A small spectrogram diffusion model, trained from scratch.
Training: 19600 steps, batches of 256.
Rows from block 2 of a small spectrogram diffusion model, named by matrix and row number. Rows with one number belong to one channel. Each number is 500 + 40 x the weight over its row's rms, rounded and kept within 0 to 999. All counts start at 0. Numbers have three digits each.
After each channel's rows are labels from the 100 clips, of 14848 (inputs lightly noised), where the channel reaches its highest value: "responds to" is what is common among them. Only what is clearly more common there than usual is listed. The data: simulated modem signals in the audio band. In brackets: how many of the 100, against the usual share in percent.
# convs0: first 3x3 conv (model.mid.0.convs.0.weight, 128x128x3x3, standardized in use, each kernel summed), inputs 0-127
# convs1: second 3x3 conv (model.mid.0.convs.1.weight, 128x128x3x3, standardized in use, transposed, each kernel summed), outputs 0-127

convs0.73:481472530545460558543428518552529473502449504452473456576584471516469451466495487548505540543460532532485465502478470475472442399510491476507533524441415463472483522482500512523425497487545578472581503543492559543512501577540492507457452550528480471523593459521504499583543539525521455502553526557509518494499406504511435445527476453496489510452483425495510454462516521548481541512500
convs1.73:479501516491541502472602463514488450398485454463526485466532509499470551571498503461471437480501415505560488446547530510440517513499558483458513435542476494493516499483537543531524493564565492543458483543507507523461571479485549422490587429526446490530438536481562464425500474556468536451488436538554521489566544480540536505464435492499508505530539471496486558560523515512472533440545
responds to: carrier: 1.5 to 2.5 kHz (65 vs 25.5); 800 baud (42 vs 17.5); 8-FSK (28 vs 5.9)

convs0.93:550492540591541513544594556516558563474516486526514526453459420457492488486521564492518591641501484555514487490498536572507478464554487474438470470491372469486492508458477517465519484534477518471457506450451428425481497490464487516487464424495520476492524517484516439507495486492523457443501477551549497494504563576511504486513503478529466488456494489528515502502417545533553476487520
convs1.93:583472487530427530497558457490464492523535497547528494505501525514514568517454517510424439506477520522480479499523451487449501508513467528529506527528513494494536491512483518521510524506543461554528497575563537580506631537517554575570610509463489487542480440497538536530507542510539544540446463460530591450478462444482518450529551448470493416502512527493480461503585446444495469516508
responds to: burst (68 vs 30.1); OFDM (29 vs 6.2)

convs0.127:605489494564510520499559475519522611523502531502452492480496451483501481465430532524499574597522485564452556555478509519501528435517455474490501510506436474489478500473503497486464543530488478464473525456459426438471494493452459469443485554569507507503505518451480427510434429512450500489484564501540516503493611577452464511488491461494476499433583501519546541491505479502531503574540
convs1.127:506471482545465477506573488502475480466561443453465528533559514506488428512480408495443527473476405417535521414486552558498475442506524541513509506571463471556509487491463457531504480439494506571542531443566525519485511472421533503539438505532447473531474498459538563503523513617500492523502564548465477501527476504584526482582525478516516520486416527501521471508504525542458465510502
responds to: carrier: 1.5 to 2.5 kHz (57 vs 25.5)

convs0.18:535539535517507437512494536461551562481581437533488551522496467483505543443512514450506544538499512534501509506538524473403529517483502491469492515523421387528454514471478559516470500475556539528516520489447512511493525518404490489387483515566482502508534496529491465492502426529437499504519516422528546564530482531530373461517501492483471544474528493542517486376500530517528469533535
convs1.18:518481538458556514491554476517407440517480433438464520475488437508526470551452545466434468428499443464484436414544551489508478493495500509520480527512514523557531507498514571539547510508501484527573492500502461463465521531516569512578463488526554522520482453570538509530493467524550527518459500581591526499499537477462525533551444448516559476490477605529479587524510557525530512446500
responds to: strong noise (65 vs 24.1)

convs0.38:566534510535488448485497510450494468479596452455464501417488484494559512491546470548489495575498484493504557441540513487478449480490513495468516502511614560577505482439509446479588485524489518479531489461465502494433506492548480459529444405534507521388517454473503476541468476530501537491527530504458500479477532544545534497518604479498517498612492473529558528494417495458495478468493
convs1.38:500591543458508438495508460505507484470471501559541396545490517511491482494561565429448452459418543469474533548545556490501507514446456497509519513454430479489477511547458450486504373525508471457448519514543465520493531511518494449498494506462498457492421461492544409443482552519481484434529458515490538475483444449460421500531516488487515530468567514456532467531503452432438487492477
responds to: burst (94 vs 30.1)

convs0.11:454549483470532512523517515523474535556611513571449487491544501527545530480492492518494508515439496520536497514473451488481428418485402508543553523479436441552468472606459478496491531492472474548540687462533484454454468463565519491496533440445546531496475461489495559488476480491510529482523507493491500476531561558490480507481427486537482494432474525487496503493486486524453506515497
convs1.11:486423495503482509490470518533533553597478538506561565505522542531453546422506467461525504477464496445524551546500501536459494487471460393480525591537601592576538507490448527523492522512438493340488526541511544522485538482480508524482498526484478468492465503516536436487491493528522467494564542499549490507468493529604504505452449520503471490514462492500520485523475497504555474524544
responds to: carrier: 4.5 to 5.5 kHz (78 vs 24.9); burst (62 vs 30.1); fading (62 vs 30.2); FM speech (49 vs 6.7)

convs0.125:479494572485534523529486423522533469511447519494481453539477507531555421505520480535476449412436471573463534515493538431515562477539574516457533544548549535541498511550379485504498460415510584522547521554531541584531496550510535486450538491498541485518533505534492497484514495497481524463490526454506503522488496438410514484439480438511435496432470474507493462490439514536473568473493
convs1.125:429456497465473529511478472481477459479508478537491527540516468501477526519476469548433478357495589455469469398517469477445476500530530486535501532542502516574519518517511551578483528414558484532551554485544521501525486543462513541500513542499496452521497475520435540540506501568516486533508464453540525507532470451486493429590475532451588488520500530456379513519505514468489536453495
responds to: carrier: 3.5 to 4.5 kHz (57 vs 24.6); 400 baud (38 vs 18)

convs0.5:524459522479503495494455481560515490517530530501418494498437474482521497583469469542500486547495527507554517491479526453440462425499483465489488468551523485562547511433448509524509526525518562522532450546479463464484439494484526468532458388522559523452497458490503360489501494534552505507584506468527507499515492541529576556544623445495526510458539472487546468493413535493494554494472
convs1.5:519541498515460513500496559483444475483484519488580430490496558498474507462494523528483525543461481474464512576491470493562559570505478464460470496437484505424445493531541483408495514442404459423436483473472437537498450508564481464548513591469479430509486505519455548542517531499491499498545545452523515508504489518496428454445457544542566517603518533513479539478476455476435458494452
responds to: carrier: 3.5 to 4.5 kHz (60 vs 24.6)

convs0.36:580486518459506515507534470483512539488532459537517526553462549505429515442485471474450558546519584479464523522539466408471511488419540521533452474487393458490516529487374486488508438480508453539531535597527473474511561518506473528548526448562529538537509494509549509570506523498518464570513486451483462545503527563497496454558521435509468473435466435457488495528464472524479489534506
convs1.36:468534509553470499487424508511423495474481477490505519457484437482533536533469494429509522449491491445490498542550510579479510487488422462522490485516510485514500460509491563548505528490507546489533548461495529496503519485485470442500470487487488444611460603527499425505448515547502475495563525568502607488512521455513480548500412567498507528444557581526557554445544452573474477438533
responds to: frequency hopping (69 vs 6.2)

convs0.49:510523496482561502544466545467481613515509458570523534479522460511492520516457538468484566560431535451554501484538514421465516503515473501487505509448426558483539482517462492459453489525497613448462511496457509495496517494518550541575518399440502531474525513519527472567462480509457470499537563517512559485535558536519422428517487579491438473395504500451481504471484463482478500517467
convs1.49:534487541536365486475566478503469472479518460489495502535491520528555530435473520461467480431484462621382508549514453531455479474511465532507491535547498511564475484501524489492525522487469443567482479519505549470520520495498520539492535497467445473522469437443498523536521512508510520536485358490445532470500471511476504474502488453460514502469479511522532574440572403450490473464451
responds to: burst (78 vs 30.1)

convs0.22:605538484553545521478566541531512544545585523548483559559514480440514526494511487512514541504445475489542523503492464469451470469450474536576581473471391546448528529538459450501436519444504450520492445500475506490489552519483582524495535534553464466519484427451523578473457450508482466460420461423489546544497482505515409503546469504524491513461504517493511492460537472498452517497498
convs1.22:449520509505547561527489459502445476485433483475527547477467495516398534525530608441518512473525467465510455494443527535522475472464507479486448482508501514535502495474487545544488474526491507518491549463539503407448495557499493498552538422527508513468548596582532402538443585459511476491561546525504530501543524472520553521581464522489504496506525491464480568459505498575577486536565
responds to: strong noise (86 vs 24.1)

convs0.74:429442512452540540544435533510542487441401556504523450482512559533431479500490449517557434464480529409503490489470511484640487518510500509525504494502536451392500524520448537517494447465509534538525436501526521478498481500535487498560508487479463469503508495530476426519528596530473488459490538520522469556473509518483489543521470485528533552577468462522444487486593566506457534487516
convs1.74:533532506493423497498590517537512501534575557501446524505503469512515451523474583487489450496525451564486492497455497503443521485453549516529535435500460461608470415412637460504478508526522506581545468502446493514531516485513558548438442483537540430547472459492530534461492502499512552548499464525499461462525435508532548498531458522500486468453521478457514573519475478464505533514492
responds to: carrier: 4.5 to 5.5 kHz (62 vs 24.9); 800 baud (51 vs 17.5)

convs0.111:433493479439445510515591445484473504531498512509509423515479491473485487506503498512499466448463509499467466540468482494551458426499446597449463582522416488533460609468486444515458520461515524373529470515541537469507566501499541447446481479504555473515462459554531482531498567555513496496518512548546489476527539494549454520544436557518501503473533545510525524491448512560491543509575
convs1.111:496537452495605488507539519493485483452424572438497520502453487494525528446502483489507502488496485484515522488555497506469495511502537533489459503543469493430425543436555523461587561496404540490507586482530449519526564502528558495450537457510533496487468555568572420493480518585482507497563511502477511502497527491493565529546535484539472487468479466470428497425469449510419478494589
responds to: frequency hopping (51 vs 6.2); 50 baud (51 vs 17.7)

convs0.121:445388429477466467434530541504475471478514485437513479549527544459485510482488508546503477490469426511427529514460474500562504471448516514487473522494468508514524512538486481538464512507541510498496497510570557461491462488531492523508546639546492536564525514530460485528503567538484554546453437542505414533472525460515395470482426521477531524572538520518495540470443454593513483501537
convs1.121:510479451523579446533465516562518528475436493445501517467534490525572448483510447476484496533429471524504499527470540523559525517447441485534520477498493507487560535491447452484474439565436484516518546466445465532508479485511431460534406449556490520412479533514483474521526483523533502516518595519444470469465498545455476533429507482525454530424495489532522479441453436417404491494443
responds to: frequency hopping (34 vs 6.2); FM speech (25 vs 6.7)

convs0.118:506491525472491501472563418504463465498452481512449480518505567469514570514498562499491518436486496509511481515496482606514492488439446521450452499470468530472510470578536478483470514483473469392481454510570611521532477593405529579484590522480518510525469501506514553535470429506542497527474497530515433418501511517470478471522415589480497511541534523509472525543488511532514498481477
convs1.118:489422529448490454514524540556525532508390553512511564460497509502506432507524499474547532561590430499427552450437486504519499539473532526470519465454507533514475565547527453542507564492482544455501542492426477461552443479480425509479492493529475491472504455556481493564528509585480475468475581502420453525448510546515489493528464502491474545468492541542481596499495502497467569527461
responds to: burst (92 vs 30.1); 800 baud (42 vs 17.5); frequency hopping (25 vs 6.2)

convs0.71:467498516479499530525560423539529519536350574527572517523478561567531484555472548546529527471539512520498499502529487510584549552553454492463445506492480463430505469494574500467516508499504523523529411518560464551498466490430470446404502464497479500448480543475470437579496539500544489491546543491523511513540477429479515501459436477529459485440501508498493530488516470496425487500472
convs1.71:550560502493500481490433565505529458485547472497341478421461485463530497554458449416442495520505455504474441523498527441482497518485520549485478497440509514592473499484421555474486518539506495514496467501491418458493475533445508499472436536515510512464528474569507528468520516521483536542492457512555527427520579489590472435482520518518525546511510545553473544539540549505561477482517
responds to: burst (100 vs 30.1); carrier: 4.5 to 5.5 kHz (53 vs 24.9)

convs0.46:530541482506528527486489410535468471529521540522480505526531438413448533516489512497452502501499530558469441462513499466506495487471499520485502531544459452642514492480431514537506477473513573519540448493502435484477474487512542527467522562544546520565496479563474404473461434504537486492479501409545448411491486462480585509500503512508461494414556510532559489543504558468563539523532
convs1.46:471492516538422492506510463448428491475435457439503550551478481509499535455553564554538453469569514537496570482493555470448502512520471454536528515427483490490495499562582526532479543492488504476550540481440508414498514510482499448472532618500491532521511500435498537478488433520476475479504420547441575497465531549441506476525459484443520532576452512527444481436493461535447539518518
responds to: carrier: 3.5 to 4.5 kHz (86 vs 24.6); 800 baud (50 vs 17.5)

convs0.117:583465480550491501510509542518486435454484562468554520528511503482400483479501547514485536525565492501494586512453479475546468509515418445441582456496473583521480446490506480500534513537497473576442536514533491459485546505398490620575512519496487501484400501424526454478397496549544507516463527484464502509502510519514498500503463437488464488489540492491530530550507471510497479557501
convs1.117:535472518520459519496516543521504548523580580531578526451480578500461508518496539507534465536493557538479496492472538505560553535497537499538461503486515518539461476413537394559509483460509472454546498477489526512486546526406525579460452519528478533540519487467461533503490514534516484548469505496535434503453464586529497590543522521522492436514565444502526500490475477364482462545472
responds to: FM speech (53 vs 6.7); AM speech (28 vs 6.2)

convs0.17:471494494489511493519482521508542505521534605558496477639568539559508513446511452498441456509473537474454428473504505456544508378529493452510419472530509488515506456444363524547522380481489488581512513574505484483495501502527514535451526500565474499538505493497482504534540507513525533525455523456511480500468525554500546512513484477462492450513424490467493466508538528500480523489530
convs1.17:517459509558464478456488466473507488488566454501487556437532521537489546518538496511545431497513531569524543459541498485478485550487508518514463429512510516552516476534482460543424525460523458458524465501442500445420480432429527554490490607546465561461475468466469510463549514459416495477483484490506476494549407476494457561469557449444437542527555453499477567544512456498582511518488
responds to: strong noise (64 vs 24.1); 800 baud (37 vs 17.5)

convs0.56:579528495530512515493542549451525483501492431537530448453412525464475423470561483506546525571483537513471527502494505579432466464478436452476441506535396475490504470478534552502459504521547513498396460515440451493503499543595518506492488511497483501559534479443517475482459532514464463433476446569547512508488530510585474495478546540519481510467508492521570478596475509505544517513557
convs1.56:552470542479553560536521459590526460497546498507447591533489520516503443549507478507532494442574512525500599420520466492372410506510473530515528490503527460486510522545461482489377508473524496526567510508492520523496468490569491486531521467496469536533516466478495542487490552528466476506529468494465439438498498459487523518518540507486489540568488548526533538452553463609516532534453
responds to: 800 baud (56 vs 17.5)

convs0.12:477489540470518520542525422515493523449455433458468532506537542535496503485494480492503471529490446493479469508469459531477521484530583499575549492473479509534539476456534477486434551519497594430338386499451555468527494515417472454516472564540511559445514486503510423520510547570548553460545467596520499481489507475532526478485524517494513559536526481502495490482472534489495508489521
convs1.12:541511499599501501512516578495566445472464501498468506474504521493492570536468481510506571482538515526510447537508494485608547523525497550528485535538489476413543527567482535488559523512522532556372525483456484519446420517613516509494533518516503510488569534558519549500523537481513517577529457464500500548542508554525578534542517503549488542548485440502554508504518509498439477478557
responds to: 50 baud (41 vs 17.7)

convs0.26:449527493485543533517479546559462478514583526496463492542487475437493508548491463548473441425449522457557514505526533442458497461495456478483381502584369523580507484468481499539477503452497519478464441517488452437470512503489555520507446457566578457548485493541502438515510500522553508506563537493511539486557486485463527555532588465551527517505534527475466475507509496431544520520488
convs1.26:506502515562476516461481443519508525465461505505542451489547565479539486517583524555493573518453519521506581521537493535544527530495509515479487568481559521481482574602424561560465492491482508445501474537521502486495409523531462504464562488487425548507509498494470543449520455507442516456532534518517503465543519537483510510510557502457526538604435420450509473530522547518428523437420
responds to: FM speech (30 vs 6.7)

convs0.107:459508481539556513553507472531528510542386523562436505521506538500559493553467526519473551497464479535517448479510489480480495505528553503507513546498457512468508530511406500528501504460452551436461281491456516481450457544450445528490518455508509514522468490532521472477565578454523492476526456556523507482507527495471476558507500520541482525425512531554489508475452521493520530493547
convs1.107:541545514569525463542484539457512505472584509556429468517437467474519579520503517519536516496504529485466499487543467533583546484528512514463557519518489430499503544503562540529510478491461541547491460456516460569473516490543537455503401453524531477420519434493505514442478418370498560446545492475478448472514505563487495476496520515500478438517457544465516438513482458418533465469499
responds to: 800 baud (66 vs 17.5)

convs0.61:498450503479497458493524451531570534526493520540447440476485463446476479531478534533546508442515543551437474563483546478434439465454524554495522539481512496487509521501528486515478556506565562371498460463493476454493486477523564490544559621489506510485500508493477505481449428442467483495484481533527423488501534528542498518502477641509494516531495585530500520484413500560475465488492
convs1.61:476493483504424499516407495439424447452509501469532520466462502535419489499482528435482537559504518422483452539464427549549518430474406491474474480471505468546484502425514478458445516531536521543468500466517529509491562519492490552531493469474494556436471579519505457502515512435472440473552444461449501455527493508528433546527511510471529520523562430503591459467532532487507481565549
responds to: carrier: 3.5 to 4.5 kHz (54 vs 24.6)

convs0.34:464493470472483513456536462428515531525433477514509543507518574561539556443453498421519483428470417498441458523484515448507552462493516518550521527546426487495555487504443524490464465529508448557557530543523599581539525539546559492459560524571484542470560526473524528531517509539495528519457441437514481488450481462488526497499460525454513491415507510501495480415440557488527454511498
convs1.34:428430510516520474556470449457506500465338442523492532510526478495514455522508475499539517543484539471494583514506549530510499558529493515501518536437509548473494538529448461538507487485463536459509525451484447487496404514476413401539461492559479528452505459499481482481486510468531487474568535542522479552527560494453422474494483485467504528427481487484488500561470493560392500467472
responds to: burst (99 vs 30.1); 800 baud (48 vs 17.5); OFDM (40 vs 6.2)

convs0.119:574511509522504490479533517495500404504552498481459446546503385623436532532535537509512494501551500480524554512505467500467472495561494439480465500523448560521444510521505471464480535482485503541396496543458549493544527455438439537518497483502507560471444531425489556402468480524579601601504522506501447507492507561491468469542456487474504508520491505501466505508494482467508504518490
convs1.119:543501545491525532519469519542591527567529580503549433617486444565453543502502480507460562493477517535507478542516482522583476547570494532448533563537574541493531532527529463499442433463489539499549513533446502527444497550500437529441508505523473569480550502550488470438505447503456504539530565474498479512477498543561519565521483522518496513506512485546563457446498436521490546554488
responds to: carrier: 3.5 to 4.5 kHz (92 vs 24.6)

convs0.64:509450473534464484517499503510503566528499459499404623498421555509500526533524489546538487517487484493520528532488527545465504380535407461440466517483487537461493454469483503495480526447507563396559543511495448542474508515529541535546608457464524556495468500517466502549600454423434459470536513502494517513476489505524434527501496526524481507513523485438538554494445520501486505504517
convs1.64:555554573425449533534534552435554525525545535457476543613449536500512555550492487459483451482461520537446449440452509544626527583542524510452598512538480518524542512491520532472509495507513500542504545527491490492521509488464482529460507523493531477495589443512515464526513477518414507533488489504524466482547496580590506515451502530521514433497512550535452489487526549503504525461487
responds to: 50 baud (45 vs 17.7)

convs0.55:434558560413493521608456514527419469465456468445518473532518447525495509509487505530493454518480489540475485488503473648489513452434457514486449459542443484534489511473532552543530553506499573528447430474487498503503440494492484536493468540465537470530475490585511448477509456475543529471528611498490538471539477523464489489545517487518533536548487562489501555453559501468452504506450
convs1.55:577508555548514492480559484488488501487473482532463448464532477496590412497464530485486467492470513493504422495515529503489483523541465543485523505478453515458472499573467469541573416538492537468548485535491448542504481518549454552479453414564486545521439563476540538527474433478499459494423546523499552498523457451476421494545440547495506575578559509525511490471588547472523466523465
responds to: carrier: 3.5 to 4.5 kHz (63 vs 24.6); 800 baud (43 vs 17.5); chirp spread spectrum (31 vs 6.2)

convs0.67:535525530533484541506555491471493474523508472550566522576489538435430553506501462471498520449504462478517475512478489409491503466533430459496422460545455504539487547549490515489520517497516536477461395529507538511466516525439520531520478529556539537465514527491570496496397507486689541514469464482549502552509423488482451467467451483461541513464512495497480494550503539472484523496465
convs1.67:501596537480566460486496543586551516559546543492445500496496567479499537514533532497516472509498533546484518526489519561537507515571523524476516470491557466534526485534500554516559507512533469528571518484557565526455425555414531508487515501468543511507584576549536432464478507446572530551495530542484470517515557470554503541522522552557546469486412538529442447473505516536556559510480
responds to: 50 baud (58 vs 17.7)

convs0.21:437469534458496526504488478527516580491488453523495453461474446552570439523515485516551502480490530515485491502489528496460439507538539543529539578450450438538525488463460542502417491495503530472371564513526510588487434471642530440487453460486499425512589466508510560557527489449478488430505496532529521504513503511521503497480524522534485474476520513447555515519479562522474450496478
convs1.21:557514462499510533561473515451412538516558530471565562488535494589560522473484491552520522481502500536499481527545456544479470523577443536539539499567603502548526532493551518443455495499504543518456506479489474450545465525491497477447499514464475465509455490546448504538498460493544509426401489457434556492456522512544540492409500560533501443459432495494528516508556483547560487434531
responds to: 800 baud (50 vs 17.5); chirp spread spectrum (31 vs 6.2)

convs0.112:499471492484529510531507502496543503519477433533421467488453473420449474498533492511490517540466508550511497477522544510404526534484589546536529524488488535504498485494521522479459477467508519485255522511508516466430501520574503463497460476540526529483546464497539509445468546494456553449506405509548520543519522452539492481466532515524527567519513499531495492495484541508487506532542
convs1.112:477556497579470464494488518461432539532495495498519513483535532514524470449473485477547495488496482481510490591535553492530465476504454533508500511463466479512504485468444460533476493522468540510301513467462511560538433442638501530559510501475501474480498439519520512476521512523516540564451494518507424559500478557506474529612459531531474447503504442495558506464511481494510518515509
responds to: OFDM (33 vs 6.2)

convs0.23:531527463501517510487550485455442500487452485444516483548609372447482493475512499527507489486472507502524552534466531475487498471474467479440387523554470515490523572510530502512473513578513466528497514567388564526490549594495557524483501440459532494505538506489508431430621552480484445480523480504501532488518498546489493451479535524495452486459500522480462532548563480498476472520529
convs1.23:494519536514490499628494529563509513485510478517525536468659559499495513490469538475477469482485550549473455521579458561523555478484514505516509421555481530494457522493525443483520519484493414441531512547495490485486576458519462462502535491517525446517495552604519548461533591510527481517491534556477444530496484440498532499535535461413503460516500537573553527472474478511478492517509
responds to: burst (85 vs 30.1)

convs0.16:456502530449556534500539508519560489507489509547449478547454441670504508532484506496506462397474497482508442537492514492377490556602500426531480461495440504495463477506473539544473511489513503473627463513546528553522489494470582484502565531481516509515494496533516535445432445485508549509509526444465530476521477481465453507522470508542525515459478540494465479478469525518496483497467
convs1.16:533498474478465508477506484452459446509509509495498516567459508441533511469532544471552493567465537530498494504522516473555510449484435551489442506493498567542494481493486395492543447570469513526407517427479475439475466463492486550438488470494530448480486489458479537495555546501551571591465440568461407541423460537517507543412499555542495426502517532506489520474555546479520479522510
responds to: carrier: 3.5 to 4.5 kHz (50 vs 24.6); 50 baud (37 vs 17.7)

convs0.100:485511508425490543522443591503462515526524513490457546553526521513538518507463509469634432421542478454522468508588483443511516526451493483528511497509372531492465482512454522523449478428512510557514486503477514500469579511527469529542491509495485470453479474576474547574483492488554481480523562497471541536527424487496415462496480551519479563469483471471492471519557529438533525448474
convs1.100:496467428568573436487496448520516522503472473420485526545485508503490457555547440501504479588478496438562473467548535431539529513485603483478503475532526523445500507487450566485494506537507498549504490464509516462475540477485464519557547444492562536563495485522486411491490472523518490509521480522582523504590530478513587519499443481490534541598480484521510538470514517621523520449508
responds to: carrier: 3.5 to 4.5 kHz (76 vs 24.6); 800 baud (44 vs 17.5); chirp spread spectrum (35 vs 6.2)

convs0.123:538475534575532543519535545481557507548553454485456498521440485471473430479476501526481573578558443553485449522543512544536499447515487482499510415546487406467487453496454497505456455544509495442506502469494423440441544463518459457488492511548494564496517486440506493505497537508478464482484545547557463517518571469536447515462527470495449541392601551523556507448510518485523514538524
convs1.123:520449476508440486525516558584496511505549485501491529502514595484477499507480381520498521460474466447558532443494466465465427462509475489500481496535412483531501475473524459463491460435497477567531509432602497502477493547503461480537438507488434499533472505482488517461499548559446459521550455518499483473526551581540464533623531487488560489501503452523428502517555515565525497556526
responds to: 800 baud (40 vs 17.5)

convs0.81:492495497495514553499498516473471552536473517497498546512519541521446520492474491471542506480470471537514558521485545462566415446556443524491515576535427472495482522438363517498473501544501515506530431522470476410419466512548536470464532422580463536484572502507523433564539503475513539458469481472540528521493522535574460516482563434547522462470452484441511541447515539492517517481559
convs1.81:498545506481545482500518508537548540556560509572457478550482464480557464536525422483445461579496428504527531490453528494490493456475545519487525496496537480589519423509508525407507524472491485520480455521539474450454427474519503498418459498500532513515479457473530526469467524403443483569530542556446485518499486456487493489455576521515428475478436444481444517535572472574581478497505
responds to: carrier: 4.5 to 5.5 kHz (53 vs 24.9)

convs0.45:584476534549519447507518547505566590541456516540460482497534455473521476500534540500516574573483534534503496519530523567511479450486433444446498445470469478540485457470493479493495539534527486411458403432450457455449455467531516497490475427522504524509490507503480418459511518462473456456536501537510498536505559611523458486534553546535472547415526538492538486516456480520546463542532
convs1.45:532511493533393547535566485500475462459538460511455476455517525492479499515434480550426426505481424509492474440502442443498567516560529513510495484538502547454480446511467530520465547508490503553563463537512527604475507477532503522569516561530448454518450445462505520458468479418497512493519505492599525482588491455475514452531517436452513501530526526502459506470497483600496495438455
responds to: 800 baud (44 vs 17.5)